{"dataset": "rendered solids tumbling over patterned floors", "train_examples": 195000, "crop_scale_min": 1, "targets": ["light from"], "stem": "single", "residual_init": "none", "beta2": 0.999, "sam_rho": 0.1, "batch_size": 256, "warmup_steps": 1180, "weight_decay": 0.3}
Rows from block 9 of a small image classifier, named by matrix and row number. Rows with one number belong to one channel. Each number is 50 + 10 x the weight over its row's rms, rounded and kept within 0 to 99. All counts start at 0.
After each channel's rows are labels from the 100 images, of 14848, where the channel reaches its highest value: "responds to" is what is common among them. Only what is clearly more common there than usual is listed. The data: rendered solids tumbling over patterned floors.
# convs1: 3x3 conv, stride 2 (model.blocks.9.convs.1.weight, 128x128x3x3, each kernel summed), inputs 0-63
# convs2: expand pointwise conv (model.blocks.9.convs.2.weight, 512x128x1x1, transposed), outputs 0-85

convs1.15:57 55 54 71 51 35 36 44 62 53 47 52 29 39 54 57 47 51 52 60 53 42 37 55 53 49 56 38 45 30 53 42 60 43 45 31 45 52 48 44 62 40 40 47 47 41 46 48 43 43 45 36 47 44 59 43 37 42 59 52 40 35 43 42
convs2.15:58 38 43 54 38 46 51 50 55 54 59 60 72 63 67 21 29 58 51 49 47 62 46 70 53 66 51 48 31 35 57 29 43 47 46 43 48 46 65 57 49 55 49 38 38 43 31 35 57 48 54 40 42 54 58 63 46 65 50 37 38 32 44 54 68 44 68 52 48 64 52 50 62 62 52 28 62 38 36 64 57 41 39 47 34 61
responds to: light from behind the scene; count: four

convs1.49:53 41 38 55 61 63 56 48 41 51 53 46 70 56 49 57 62 61 35 65 55 57 52 42 52 40 51 56 49 63 40 65 44 57 65 59 50 52 49 63 58 57 57 47 65 49 49 42 71 45 60 66 56 50 41 59 54 49 47 44 49 32 74 47
convs2.49:41 75 47 45 49 49 61 38 39 52 51 47 41 37 38 30 34 50 60 50 59 55 33 57 45 55 37 72 60 56 45 34 61 57 38 50 61 52 48 58 57 47 54 19 49 53 50 62 45 49 62 40 48 48 40 45 67 46 54 61 45 46 57 42 40 60 44 50 43 33 68 50 44 41 30 36 69 26 46 54 63 71 51 52 62 39
responds to: light from behind the scene

convs1.53:59 58 48 36 59 51 43 43 53 55 43 58 46 46 63 48 53 39 46 43 47 52 50 57 31 39 43 39 65 52 47 55 50 62 44 64 61 61 63 31 41 65 65 45 31 54 61 43 46 66 61 50 32 44 42 45 37 60 50 34 49 52 46 56
convs2.53:43 46 41 50 57 57 58 37 58 61 51 51 55 57 41 56 46 61 57 57 48 45 31 60 55 36 57 58 58 57 59 64 58 49 56 50 36 46 54 40 44 56 46 25 46 67 58 51 66 46 39 42 39 69 61 60 62 53 55 42 51 49 60 25 69 51 49 55 52 63 41 33 70 42 57 41 41 47 49 34 54 58 56 64 56 69
responds to: light from behind the camera; blue object

convs1.67:59 64 75 55 68 45 40 42 61 59 43 60 50 48 57 49 58 55 45 58 54 51 50 56 54 53 54 51 58 41 66 51 78 56 65 56 59 63 62 32 52 55 65 55 44 50 60 41 36 54 56 44 45 49 72 46 37 61 55 65 48 47 41 61
convs2.67:39 40 42 48 62 56 58 37 56 52 42 64 83 66 42 53 38 63 61 60 41 42 42 64 50 57 58 54 59 51 56 52 36 41 60 47 33 44 61 38 36 58 47 33 28 56 62 36 57 42 38 51 28 64 55 75 58 58 60 38 53 41 54 56 50 50 38 57 60 66 45 49 52 66 52 40 38 37 45 48 61 57 51 53 45 62
responds to: light from behind the camera; blue object; teal object

convs1.36:43 56 68 55 45 49 54 54 57 39 47 40 49 44 36 49 51 50 47 62 52 46 48 34 64 55 43 56 38 41 63 49 67 39 64 39 36 35 36 53 63 45 36 47 56 40 39 62 42 31 35 69 50 39 59 45 56 41 52 57 46 55 46 36
convs2.36:50 51 51 53 45 43 59 49 42 49 40 47 83 59 43 58 28 69 61 33 45 52 58 60 47 64 52 29 52 37 55 44 37 41 60 53 42 50 56 53 54 59 56 41 33 47 33 07 38 52 48 50 34 59 56 72 36 68 51 43 42 52 49 68 55 44 48 49 52 70 49 50 51 80 59 45 51 53 54 62 56 36 43 38 71 42
responds to: light from behind the scene

convs1.85:51 66 61 37 47 33 42 32 51 45 46 48 29 43 45 49 39 27 38 64 51 49 32 44 36 41 51 37 45 46 63 42 59 50 37 47 48 47 45 30 43 47 42 54 26 33 52 39 34 48 46 46 33 41 66 35 38 47 49 50 36 60 38 47
convs2.85:44 58 68 50 33 54 50 41 47 42 44 65 43 57 48 59 41 49 41 60 66 39 42 43 52 42 43 43 46 53 38 62 61 58 48 56 25 51 68 63 38 62 39 25 40 71 49 57 55 52 52 52 47 47 49 35 48 46 49 57 28 55 51 50 64 30 38 49 43 46 63 56 38 49 65 43 52 61 55 49 47 34 54 58 63 62
responds to: light from behind the scene

convs1.115:54 49 28 56 60 48 47 66 37 59 47 59 41 56 61 78 70 73 46 36 46 50 41 55 50 44 54 46 59 41 44 46 45 59 55 62 63 60 62 59 40 62 66 44 53 62 61 44 60 59 66 61 46 57 41 50 34 60 41 40 53 44 42 64
convs2.115:45 51 50 44 47 51 48 48 53 58 55 59 55 51 44 47 48 63 62 54 48 44 43 48 55 36 51 55 80 56 67 68 48 41 54 50 45 47 60 50 50 54 45 36 44 63 75 52 51 44 48 58 49 58 59 58 72 43 65 44 50 51 57 42 71 66 56 53 49 72 42 47 61 44 54 40 43 49 51 40 68 46 79 71 50 61
responds to: light from behind the camera; blue object

convs1.27:50 60 58 51 53 49 24 46 53 48 43 48 60 53 48 48 56 57 57 72 66 58 49 48 12 50 63 47 53 45 55 47 75 48 58 39 44 46 45 39 36 57 51 54 57 53 45 43 49 50 50 54 36 59 67 36 40 51 64 71 44 49 22 47
convs2.27:61 40 36 55 36 54 61 54 41 50 42 43 72 41 49 27 50 60 55 39 37 30 28 65 44 60 41 43 39 49 52 52 58 34 65 53 56 47 40 46 35 51 64 53 66 58 30 60 53 44 44 44 46 46 42 63 45 57 48 47 51 41 51 52 30 44 27 48 47 51 47 31 48 72 36 31 50 44 31 59 55 54 38 38 62 56
responds to: light from behind the scene